config.yaml
model: "class-conditioned image flow-matching model"
dataset: "small renderings of single solids in any pose"
train_examples: 395000
image_size: 32
grayscale: true
horizontal_flip: false
conditioning: "class"
arch: "unet"
objective: "flow_matching"
cond_dim: 192
targets: ["light from"]
num_classes: 4
cond_dropout: 0.1
logit_normal_time: true
norm: "groupnorm"
activation: "silu"
weight_standardization: false
padding_mode: "replicate"
widths: [48, 96, 96]
blocks_per_level: 1
scale_shift_norm: false
attention: false
upsampling: "pixel_shuffle"
init: "trunc_normal_002"
residual_init: "zero_last"
optimizer: "soap"
beta2: 0.99
lr: 0.0029
beta1: 0.95
shampoo_beta: 0.99
eps: 1e-08
precondition_frequency: 32
max_precond_dim: 1536
merge_dims: true
one_sided: false
adamw_lr_other_params: 0.0013
steps: 15300
batch_size: 384
epochs: 14.9
lr_schedule: "cosine"
final_lr_fraction: 0.05
warmup_steps: 760
weight_decay: 0.08
adamw_weight_decay_other_params: 0.01
Rows from block 3 of a small class-conditioned image flow-matching model, named by matrix and row number. Rows with one number belong to one channel. Each number is 128 + 24 x the weight over its row's rms, rounded and kept within 0 to 255. All counts start at 0.
After each channel's rows are labels from the 100 images, of 14848 (inputs lightly noised), where the channel reaches its highest value: "peak at" is the part of the image that holds the peak. Only what is clearly more common there than usual is listed. The data: small renderings of single solids in any pose. In brackets: how many of the 100, against the usual share in percent.
# convs0: first 3x3 conv (model.mid.1.convs.0.weight, 96x96x3x3, each kernel summed), inputs 0-95
# convs1: second 3x3 conv (model.mid.1.convs.1.weight, 96x96x3x3, transposed, each kernel summed), outputs 0-95

convs0.75 [133 161  75 158  50 127 160 140 100 215 109 122 125 145 152 138 103  81 156 140 142  97 127 100 132 128 140 146 106 153 122 108 121 137 138 127 125 121 142 156 127 126 125 132 149  80  99 138 121 130 136 125  95  65  77 131 115 114 109  98 135 135 110 123 117 112 136 121 125 129 121 121 138 136 144 108 128 106 173 120 138 127 172 125 105  97 129 131 108 126 148 113 160 159 125 113]
convs1.75 [127 123 101  95  85 122  78 153 122 106 129 115 158  94 132 124 149 121 149 146  85 142 113 156 125 119 140 138 128  95 153  95 150 144 119 106 115 135 168 174 164 130  86 149 171 105 147 166 117 115 142 146 100 104 156 155 185  91 140 157 139 112 153 109 132 129 130 137 154 162 153 127 133 136 141 144 141 139 129 153 125 149 113 166 147  86 169 110 123 119 102 170 106 164 146 130]
peak at: centre (49 vs 6.2); middle right (28 vs 9.4)

convs0.88 [107 133  81 155  49 117 168 145 130 129 117 144 109 143 112 127 136 140 148 130 143 122 160  89 129 110 118 137 138 115 136 114 157 141 140 157 148 159 121 147 127 166 107 128 157 113 134 128 122 107 140 180  96 174 134 151 130 110 104  80 109 102 106 103 153 127 143 101 180 132 123 111 132 127  95 101 148 124  61 158 136 137 117 155 148 154 144 156 107 121 137 128 117 142 164 161]
convs1.88 [126 108 155 142 155 124 156 107 127 131 123 158 104  68 146 125 139 140 140  98 117 131 130  95 141 155 124 152  91 150 141 132  65 134 124 140 128 133 130 124 100 108 152 134 111 136  59 103 151 127 105 153 165  75 143  98 102 104 164 144 119 152 154 107 127 136 131 131  92 106 156 122 150 133 103 108 123 164 180 115 130 120 149  75  93 127 108 106 132  84 124 117 142  99 150 134]
peak at: centre (70 vs 6.2)

convs0.84 [129 132 136 143  94  93 157 125 140 127 121 151 144 150 158 107 125 107 145 166 153  44 157 111  64 116 151 114 152 111 150 110 160 166 149 156 114 134 126 136 127 142 124 115 164 108  96 130 116 105 157 139  78 132 137 119 121  73 126  81 119 151 113 125 181 115 128 114 128 119 134 140  96  91 176 139 113 117  98  95 130 118 116 117 115 129 122 128 136 124 117 157 100 120 122 154]
convs1.84 [ 88 127 133 124 143 134 136 144 127  87 146 113  92 112  61 159 169 104 122 105  85 149  83 133 150  78 131 115 165 134 112 135  98 126  99 108 113 154 106 133 159 120 115 101 122 123 170 167 117  83 136 136 155 132 130 133 170 109 123 171 157 105 104 138 130 128 152 117 133 113  80 146 152 142 137 158 166 109 111 170 113 142 122 134 150 128 135 155 130 130 159 158 153 151 143 127]
peak at: bottom right (71 vs 14.1)

convs0.14 [145 117 130 126 124  49 183 144  93 116 125 133 140 125  99 125 117 101 138 186 115  63 159 122  89  79  88 129 127 150 127 105 128 158 102 127 129 107 144 144 135 143 134 150 141 106 143 124 126 146 141 146 181  79 127 128 158 103 138 145 109 119 106 106 108 122  98 122 128 145 110 141 112 122 122 158 151 108 130 128 119 155 146 125 140  70 126 134 118 132  97  91 111 115 127 162]
convs1.14 [144 127 143 100 104 143 108 166 151  95 124 142 166 120  87  86 122 104 122 104 113 167 154 155 123 128 121 112 149 123 128 148 152 127 164 113  69 134 106 144 143 119 120 141 162 146 167 144 123 129 122  82  69 153 128 144 153 131 155  94 125 108 156 131 114 140 172 157 120 126 138 107 135 128 102 146 117 156 119 165  97 131 112 153 158 108 169 119 116  91 105 146 128 184 162 123]
peak at: bottom right (49 vs 14.1); bottom left (35 vs 14.1)

convs0.30 [128 117 113  70 131 125  75 106 128 135 100 127 165 100 129 133 111 109 153 125 140  79 145 101 133  85  79 152 140 206 132 122 136 156 128 133 113 115 121 137 135  97 127 116 150 130 121 139 136 142 155 111 136 119 101 122 146 112 152 131 130 137 109 125  94 111 113 141 164 109 139 146 118  87 131 166 138  55 140 104  98 117 148 147  70 134 133 126 104 113 125 112  87 112 144 112]
convs1.30 [ 92 133 169 124 102 141 129 150 155 129 128 117 146 161 121 152 113 108 117 168 140 119 152 120 108 144 185 126  96 146 122 164 116 115 148 170 104 176 137 127  97 184 159 148 150 119 103 119 146 139 155 151 167  75 117 115 105 153 115 107 151 189 135 149 165 143 119 134 131 162 130 144 110 154 115 141 145 161 105 156 126 136 135 158 109 149 147 118 113 148 125 130 102 135 113 176]
peak at: bottom right (44 vs 14.1)

convs0.93 [140 106 105 100  98 119 206  79 127 122 135 140 146 135 107 148 145 153 141 159 148 105 144 160 109 108 104 151 135 205 135 155 167 131 166 124 136 118 111 129 118  95 107 120 132 132 113 150 137 160 163 131 136 124 102 168 138 127 130 115 146 130  81 137 178 118 106 148 135 135 120 156 128  97 124 134 125 138 135 146 125 122 133 142 141 144  80 115 104 124 123 120  57  96 125 115]
convs1.93 [111 118 126 144 160 122 106 137 155 128 109 128 113 152 150  98 109 134 122 117 114 115  87 165 132 133 102  91 169  94  97 136  59  64 112 116  99 136 135 159 155 156 156 104 103 151 156 133 120 112  77 136 111 126 139 137 140 105 131  82 132  98 139 111 110 108 133 124  95  92 115 126 143 130 149 142 150 114 118 148  93 108 161 118 159 134 159 123  97 112 135 110 159 140 117 185]
peak at: bottom right (54 vs 14.1)

convs0.6 [147 137 141 151 157 100 169 145 122 122 116 172 118 127 158 122 133 184 121 125 131 156 107 123 146 118 132 128 153 166 120 163 120 129 139 158 153 152 111 148 122 150 135 106 105 105 126 151 116 103 163 166 115 135 171 143 108 120 141 152 127 143  87 141 208 155 124 124 107 174 160 174 149 106  67 155 124 157 138 154 145 127 124 135 149 144 114 140 118 108 125 134 168 153 109 130]
convs1.6 [ 96 138  89 121 107 140 144 107 102 116 159 122 115 116 162 144 154 118 111 142 121 140 158 151 123 152 147 145 140 173  93 160 104 163  79 113 137 109 166 139 123 122 109 108 100 131  79 119 152 182  85 112 144 103 106 142 150 131 123 161 105 156 165 141  94 118 117 139 127 126 102 110 150 147 128 105  83 175 155 108 110 111 125 135 114 111 122 116 112 142 192 115 121 129 145  91]
peak at: centre (64 vs 6.2)

convs0.4 [ 81 128 144 165 151 109  79 168 152 148 138  86 121 113 151 133 159 106 126 109 133 113 121 110 120 179 134 126 129 159 130  84 120 102 131 184 144 118 117 129 138 151 122 119 153 164 124 147 107 125 159 110 123 134 139 114 121 164 142 104 137  78 148 141 151  87 131 147 145 120 152 123 185 128 174  79 117 125 140 153 143 132 100 112 120 163 105 121 127 131 105 122 128 171  97  91]
convs1.4 [145  81 130 110  76 104  90 139 179 130 127 121 126 103 104 108 139  92 152 101 116 165 131 139 124  96 121 124 116 116  89 136 138 126 130 150 176 123 125 166 159 121 115 104  86 119 108  92 122 108 108  98 117 140 153 154 130 152  89 162 137 122  99 147 142 160 144 130 153 170 114 111 128 118 129 132 183 176  96 119 112 144 185 119 117 129 142 152 119 143 139 120 157 128 150  97]
peak at: centre (76 vs 6.2)

convs0.22 [116  89 109 100 102 108 154 124  93 143 128 173  89 151 135 172 162 128 119  94 145 160 145 108  95 111 160  82 146 119 156  88 172  98 109 111 137 102 130 135 150 120 129 100 192 136 121 152 159 107 106 128 105 143 150 136 111 112 111 136 105 120 104 124 103 124 130 113 144 120  64  89 113 132 137  96 165 110 130 158 129 119 114 144 124  92 147 126 141  97 138 115 130 129 160 109]
convs1.22 [163 163 146 115 156 159 138 120 136 120 102 121 155 144 165 107 125 138 101 135 113 120 119 107 166 140 109 121 121 136  92 147  96 164 105 187 175  99 135  93 101 121 151 110  65 148 135 143 106 138 109 155 150 123  88 112 132 129 122 121 123 156 112  94 144 132 105 112 110 127 169 106 115 112 121 114 139 106 130  69 160 129 131  63  94 117 143 146 128 142 111 119 107  97 106 142]
peak at: top centre (37 vs 9.4); centre (34 vs 6.2)

convs0.54 [125 130 127 143 131 126 161  88 146 124 121 122 171 117 113 117 124 117 109 146 129  59 151 115 116 100  70 122 112 215 115 128 133 182 130 176 113 152 169  94 125 152 137  96 118 123 123  93 118 136 113 114 129 118 105 111 134  64 114 119 136 147 127 130 140 144 110 128 111 141 140 160 114 104 137 105 122 112 124 102  90 115 116 117 147 150 109 132 126 143 127 162  79 137 135 161]
convs1.54 [120 137 115  90 116 132 155 143  91 118 102 144  96  96 129 156 157 117 136 125 131 173 142 135 104 138 147 178 150 106 128 144 116 119 138 105 130 135  81 132 135 101 119 145 180  96 150 166 126 133 160 134 120 164 138 117 129 125 151 162  86 119 119 127 136  94 112 122 106 112  69 118 146 124 106 119 170 176 149 159 138 148 168 149 133 155  97 123 143 100 152 132  93 116 120  69]
peak at: bottom right (34 vs 14.1)

convs0.86 [144 109 135  80 105 128 137 118  84 107 111 111 159  94 108 116  71  53  91 104 143 108 112 111 133 117 136 110 140 118 133 112  93 141 118 129 109 118 161 140 132 157 108 112 168 109 123  78 107  79 136 163 118 106 135 127 118 117  81 122 146 102 160 135 122 176 104 132 120 147 159 136 114 129 121  93 131 107 111 135 131 148 105 112  84 116 158 139 102 133 121 153 139 138 171 119]
convs1.86 [118 139 159 166 153 140 134 133 167 132 121 142  93 179 141 113 144 163 175 138  95 160 128 155 143  90 109 123 127 136 135 127 129  84 120 118  97 142 146 170 171 144 132 127 158 157 111 148 163 115 118 115 139 156 135 162 178 102 158 134 140 104 138 121 122 111 142  94 100  78 117 169 170 148 114 116 129 118 146 149 110 120 124 152 163 117 110  79 135  95 126 109 114 132  97 147]
peak at: bottom right (46 vs 14.1); middle right (37 vs 9.4)